python train.py --image_size=32 --norm_position="pre" --experts_per_token=2 --layers=8 --width=192 --beta1=0.9
Rows from block 4, named by matrix and row number. Rows with one number belong to one neuron. Each number is 500 + 25 x the weight over the matrix's rms, rounded and kept within 0 to 999. All counts start at 0. Numbers have three digits each.
# fc1: MLP up (model.blocks.4.mlp.fc1.weight, 768x192), inputs 96-191
# fc2: MLP down (model.blocks.4.mlp.fc2.weight, 192x768, transposed), outputs 96-191
fc1.424:491506478532520509490482466496512530495491501576502487444490511518488520538470513496492503541466516538499487513476560483549472501458515528546569518489451519516491516516534479531485516450478537527521533454480518466462448482527521487474454523470476549510491457526496528483548508500475499512
fc2.424:526447486485514514490471487514537515488502486506486520493511491476512526509496497492501575488506460471530488491519478507503493525490476470491478505503551496484477495468521496518472496509451524494525502510493508492523481519448457515518519510492488489530505519500515499498485519475489474496
fc1.425:471547490531481533475489520495525496493516475496492517462522488502476531509486524507496513437512507503481473485492508468523519541463503470546521491473483486534548487519463521459472502478476499487513500530501509478527501509467507465506418518502487491475510496523496472518532516501547524525
fc2.425:569527507490517476551457549534534529519525480524495514526522485471484474434524471486496483541571528517505557509458566492455486459560458539488510461523503535541543510499518541472539476490523496519464531524516443530494487472517469522482513467512529533503487548490518530425502513510499497479
fc1.426:435530559513507518527491518529522502438498507471499461507535509488491532451493494508558532534543478548490507512477513539464498523480445521478488512504520508500506511541493509486499507545516517516479533457501486490512545481499461491487456554498455478498484496520535480475455489494455538550
fc2.426:524543506491480481513504474480520504491491500494530517501517529489487521487528507531520460513488473465549472487583529499519506531457454472501483535512462500490462491496491495448487528501464460469480546433481506495485527495473468489528511513497500494478517501497465530508499459517515490537
fc1.427:471514449499495558479521426501575501482471543516485493484530523521475568455501496479504504504466492492527456500518485478478514503463476495445479535458512518474494487515481431503538538494490518522497479489508501527483506483499482528498529446491489508496511572466558544515492479538482524516
fc2.427:458473525494516493465466526472521510476496494549525454511494531508523505487499471498487522513484487495503517483489487494468486475523501505512509510498507520478497483480497495534465507476479484494486472492492583540482479514503528517488507520531486546473553490510490528505508511470475534494
fc1.428:497499498500497499500501499500500496501498502502499499500500500500499500499499498499503503498501502497503499499495499503502499501498497502500499499501497502500499499499501502500500500500500499504500497497498502504501498502500499504498502498499499501500499502499502502500499504498503499500
fc2.428:508491497500509495496499499498497500499506495495495496505492496496493495503495504496501498497493499501503508492497500496492499504501497503504502513502499494499492493496503497502491494502503497492497498506501493503504509501492500503495495498516502502499501493501494498494493498507494508498
fc1.429:500500501503500500499501501499500499497501502502502499501499500499499500502500497500503499500501498501500502503501500501500497497499501500497501499501501504498501500501498500502500500499500500502500500500500502499498501499502501502503501501501499502498500500502502503500500500500497498499
fc2.429:498495502496499498500497498496496496509504505494495503506500500500492505501497507498496499501500497501501501498495502497495506498499497505503502503500498490500498496495496499493492495506499503495500502508502501502505503501496497499496498502509500504506495495502489502499495499503500501494
fc1.430:439487491525529537455468518499498492486519522535504521538510494538505571461536452500495490467532511524542476509473503529494446443492494482543507489467477466535565515499484481480513532518502523545485521482531483477477528504500465520519480500451505548505483456491493489530569538423533451520
fc2.430:547507455535501538504513502489535470555500487540462552522535484499510517504497489494470524513473488483576411464513554498534464540475545529454482485518522544451478484507534496498532559542549492516587491521492464499506503528513524462501460450483500491515496528475459542475478538470516560478
fc1.431:513453505496502500488475473494503461491511506508533506515505503519546486512506502492492485479511491542467515484480514508508532480505508518513521475519489479459495491520505476502498496469505520511505476528487542469491478518459486502487493473460515491501504513507514467508485480468505503484
fc2.431:535510530497533522545524520478538509531490506455466501443542522477485501498526522484511518540475529445482509527520463473488546535446460510473488533474473530534489477490500478510514508508509485480498548463524499490514535513509486478531525509497507488490418489468447505498525478586505485512
fc1.432:497520509513497492506478530497473530455524481491498557464536500514574468483500526509542512522527559561498489457520500539547470478492533480504564523517494517506515537473508550564486448544531519491509560496526451501537496466499498496509473518461494568510565456493503522485448559495460537523
fc2.432:594461503487502478546449475497488531485473506521510503469541496479488478508489527476549511481507509467521428511539493456509500526482534515456517472515531474555488493481496494521495509499448510464487508473512447468541540490468504540518499425484520479499454593435518466501527523523527498489
fc1.433:485558516466554506495483474461488494507507471578505484518512545478496489504505487470500514514471525503486522478466493508518485502513494505519518531473462470507519552491504522514513489475502479533457490460542491501538477511505505434515508510478502600468500530498494510536472487486505424531
fc2.433:484547533547508496536493464541497485520503458501525531452451474523463529506488507494497488503522527523484497548463454485465483560500510569508482464469542513521520545502470513546479488522504452494450543451461483471553508494534489456527463496524500505410541484545500511471458432493504486520
fc1.434:500504467458498513492508507480514523481539460514490490490463523481492479519494535496486453498519471464486511521483498513438460463557514557545452540514513526529519497496504524447481476511498489480483518510471501502461520485479503530511492522506517492502531541533501478465469474457490510494
fc2.434:496480530515460488517479513488464449475495526498501505515528476496512465513489499484537507497523495513456488514523491454529539560492492460507543496492505461517481487492564482567443503506480517472513467494486492515527447502507511497481462498454500514499524487441494509536486567512520507500
fc1.435:489486503463477493488447550501469549544521507573491543505466533496550508496487450530507470526485487522453484502524508509524472486532549454475510519508491517497473487511506530523490531504463514520550513541497513483500492484505483469528520535485531508530528481482486518509514499488541486565
fc2.435:521462558526523502543443477549549530554457509451468492477497534485534527453518496518516472473492469522506472510498554505502481482519471467443491451529468514489535478502493449450503498438534517450448442498501487496533495507457473508513558451516476479496544534544490538407550476513530482520
fc1.436:527480483511501508503499481491468467500510509509505495419497479517503474542535486456491551463482510515481499478477477509504478555444509490511504502546519492513484503509450515503519529486514507516492506485496469488472486486516514513485501539499533502486503508490461474526458500515464452514
fc2.436:499501507483512524513509512513519529512500476517487469503532504465490495488491528520522509515543518479509539515534498502507489534493482473499475473467523506455497495490509464492492485506500497488508449507554484504478531545494500510483489475480468516527514487506498505475507481467516506458
fc1.437:496500498502500499501499500500498500499500497501498501500502498499499499499498499501501500499501500500499502503500497498503499498496499500499498499499498502497499500501501500501500500501502499503499498499498499504499499497500499503504500498501499499500500497499501503498500502502501500501
fc2.437:500493501504498498502502504500502499501501501500498499504498499493492501503497502501497505497504496502503501492492505501492503502500500504504499504501503495502500494495501495493505495506498500498500503507504500498504499497491498500498497505515498503499494499498494491502508497504496499497
fc1.438:459509520483469502490469497544430490493484533498505462532513472524527496557490461482504514539494498516508489515525482502515494457480503469459531500498507511526482463500475508501532543451486575485487501563516512469523493506449503514471512498466497535501496473509541469534495512526516469465
fc2.438:518442521492503485539547498517545558513528518459528511503510477529495518475472451505513516484519456492404490505503536488490484520507509469528507483503497558477481465506525495498518514437506552453525525524499513505533519560486545560505501478436487499472454463521451486503487527523470497468
fc1.439:500526466510467508510489483475505490491418549488504516523511482516519539528510499487463526547507527535525499518502545515519538499481501461451572448522492551480446519520500483586485548512492518510481556462494495485572455523525509461524540527484494544510518514471505491501427513477463456503
fc2.439:521511507507501470535491504523449487494519523549496515527469534489481495538510530505499476459513520497445528518530528410449476545497499497515509473483497484526505478494515473480462495502446525474459525501503460490451456446493550470515417505494495493487540502477526485467513530508529513506
fc1.440:499501499500503500500501500498498499502500499503498498501500500498498500498498498501500498500501498498500499500499500501501499499499501500501501501503499503497499500503501499501499499500501501499499499498497501500497502500499500500500501499499499502497500501500501497500500500501498498498
fc2.440:497489503502499493499498505501496498498501502502500504501493499501492504508497507499495501498499497497502504497497499489498506500504504502494499498498499496499504493495501500493498491506500503495501505507507497504503499501494496499499501502510501498502500497497491506502496503507498500497
fc1.441:506520506519528518508503517493493475480507550515542489487483487486554473495515527466503491489509503506480519486528505521524510451481506489514525536528458528476481497478437486534478525471527511484478497495497500506516457488509485500556491513511545515479491505478521485523489501452469453518
fc2.441:501496534526507437506460530518497515481531487492527479488556508477493502474474496497492528478531500468516474496531490480524476475495523503497467530456540497484510490473507486475483480511507522532479514497521519494500525514497487501511475482504512493500502492531525518475472502497508517488
fc1.442:541507449513492496483521490516492498528497543538510535498499496522542475455475504530484494493453505562502489429485528488563500503453487480484536492486519485516490493517541510539520532472506512538548515502538463496529495513519499451496467535436483493492511491485504505457525512486502585492
fc2.442:524468493530492452497495506504454478490494526514491437522475501505468526568491476510508471460509489505511465525533482505514509508480525484494533503487530495529574472509499473506479526461489488499503496512485483536530486491525507537456522460419493483504533521459541465452535517446476499491
fc1.443:509503507475476541499463463482480546476537485481556495484483545550515510481500492532487532481523469487485502472508494475465532453496489455449536513558531493559549473533470507484478530513474509505497509491546490466517509474472491500518535455506468513512480438475501489504456524471504507493
fc2.443:478496507495495524470469504493469536514524509491523496502493507523501513539493497498536520467508469506495470483494510499453499494497507519492555505492515476523522483538472496485497502493513485479494513507506484487499513511502469510508515495538489484504484500495512508505524506512499517499
fc1.444:502536531488493524506511478502498479432503525460519515460516495446481534526532495493530566551520485485481481484475572517495482439513524535521489519504512540503479504536480543493484473486485491543550480505437501457501405479495512474545496464507516505509556467484479494497532493508481407474
fc2.444:494478509550471514538520516492465525531488534499500498506524516479506490457478516519552444483530491419489531519524449496489463519498518442421510543545437438487483481493469487512445524495523532498479539566500527508451585483516483505547491565515520445448481539530513476489486514460536509527
fc1.445:533502518494502488483504528520509537496552463511505544481474498484503513525510476522506487478509485472473529514479533501522477543474527476509473491463482485509504521475469461492478515513495527506478472510482490502498494525490493492492498475484516527570475555504522507526483558465504426524
fc2.445:487539514561492527531529514464474488482452540518486485501513502507478477484509465495514469507517504493530496439457519529495523449539506501496528543530492510500476472546514520494524510499487460496508469530521480495514484529529531528455494486520507498471531480474549536460512453531508527467
fc1.446:511474445540487532462484537508467516513515515527485528525522530514500511522517521502481468471517540516496468485559550542538456492488487489465496551514463485532508508492538499516522541523488489535515540514548486508482505484510487510480487538442492486514491515479486461499522501426488545487
fc2.446:525514477494564484483504511530497472508510485488492497508517515508500533514500451496522551501492463460588436519504517487452497483475548522500486428518532578480527491495514469489502523463600498497539452476523462560493510518498450562524567430459451479531458536486448527452509505480499496454
fc1.447:551559507545510518492514534485475527452518515490476502466543461554544501510458476522525510496424515448537522538492506500498468474492491492481492550505483496499472543550519538484523463513508523468524495517499495522455468459514460519494479525485516513563498523519498514549538499516515459489
fc2.447:480492487464527484499423503500537474538529468459509470503517510473541479506532510518479511552502514476473515485574508458507536547480493471484459497494522535520496502508543470507550495538509522480527483512533529489529539511460477530486516491475503486526497507523507469523451491493487458503
fc1.448:488524488500455506503489493499476454525518482534418543483493438528481457554487471528524517450520514548498506518501486479513524547484501474501482512512508512511503530488484537451486507535501517447526489471505526540457494466513498507474462502492507519500506544479554471514504507501528477481
fc2.448:494510501488494462488546545499497496494528486507491527554486481495483536464509502515473481539511491432463540466482461501498525456529445534500478531529497571506477519502520494474523512514470501475479486511485487530475509470488524489479546522491509517531516530531498500503488541473502462498
fc1.449:512445504527468508494407466482531465516522508506527470496471506420518486441538501523449462502486525529486457509486526499537554466483551495506515501520529457489497484512537567509484539465467531557558520524479519465533487462434530484544509506502466485454491441505456451456543492532518538562
fc2.449:533505553523514499510568482519485503499472516504480541524508499501518502508469494510499467455479485489503484472438476520491490476521488521519500548488455504490505504510504481479502468518497516481477410531486492495512473521465517471475528490527508470490528524519600509525522491486542467505
fc1.450:483457480514466505520518561481450511475477454511413495486502480508472488515514499502493494558477514493487508482485500553565438520553532480456513550511532541513521510527447532526435450530484508506549595486498494511558498469528530536537430467500556538505601459509527501537459542467556507462
fc2.450:561518470500521548549500505493542575534482510465463525482531520430495437464458530508555517518496467509504498559515492391535550511528475487474529475515523496515520477479518464482470531512482480490519471447502465481487523504496518512526509425533466502475406502469502506495508493504597498503
fc1.451:538496481530433515469505509481477523421513479445508452538486527473541526493533447494555484512433559477529492518486561522501477538564510491485502500488495515536477518493541503592485492497515467475489520458483432465480500451478478493521511454478514451543565528471485511449458487526447511521
fc2.451:480511492486495508501497512477507463494474516457507462509473485502499522481521485516464454492526499449475489513529449495452472450485478515489448497539490532518510479537467490453529499506543513477515479546518461533457504482507476576504563522527502466535480532476453506476527467453489516488
fc1.452:498498503500498500500499499501499499501498499499501501499501498499500497497499501501503499498501499500500500499500497501501500501497499499500500498499499501500500500498500499500499499499501499501497501497498496502501502499500497502504500496501500497501501502499498501503501500500504500498
fc2.452:498495500501502501501503501504498500499504499495498499504495499497496501501498497500496502501498498504504506498494499497497498505503500502506501515503503498500494496496503502500503499503499497498501498499501500502498504500491505503495496502511498498495496497503504499500502496498492503500
fc1.453:498501500501497499501501500497500498500498499504501500498501503501501501499500499501501499501500499499500501497499499500503501499497499502499499498500498498497500499501499500498502499500497499500500500498499498498500501501499501499499501500501500498498501502500502499502500499500500499500
fc2.453:497501504498498499497500499497499498504500501494493504505499500501491504496495508501500501502498498507499497499498499498492497504497495502502502504506498496501499496494499502498491498503504497498502496506499496504500504495498504503494500503513496504501495495503497504496491498500497506496
fc1.454:515547496496473511487444495484474518490494511502475515519530494483495548491535533500487477514436515555497482431482481508528490500506513467464581523520525497490542493539522499477550447512571545479530519569509466461550505509418489483519470549467489458470481468453475438453520498537565496523
fc2.454:488513525495440500475542552492499526497437515520535486551534513547495490551476506521508432456479520486523491404489489457495529449539530454495548571558551496482538449515458497463566535468441482468496433556490528497510449562490570528426502519504472504519490458497544478526532524578484500497
fc1.455:490560510499513514492509535513484477480480509476505449461460470477487526554539469493496500528549521521492487522498544535496469485505528546476485505515521491533497505510471502489519459477520503493464487493533507393475449478511487470511447479495513487507535517514498513505494511478474454469
fc2.455:498524490476441500529500477516557545512468505490516550472463484520522485474478541497552476485467504495465529509497470461488466521451508549544523437511505501521494492562490514568510423487564498531454537458493532526504514528502470490513460447537465477437460484453506518447592462497487408508
fc1.456:499489493512473502518448503425490539524431471519492490452435471481489502459461501458494474483549527492439517518530510484490476535516517541565516497528480510509547487501459523435473471500522557534523498489498482502505498505538494554535481540498507484525492535537445489504503500526535476497
fc2.456:521547481455497537499495499544466495508499529470526483520478538491494515549544490498496552532497526532563522513485520495530478500444540526434499473495438466522493482548586513508558545506491467508491443447545471462484497466509516529467521451555493485498484493454550468480501490518506543492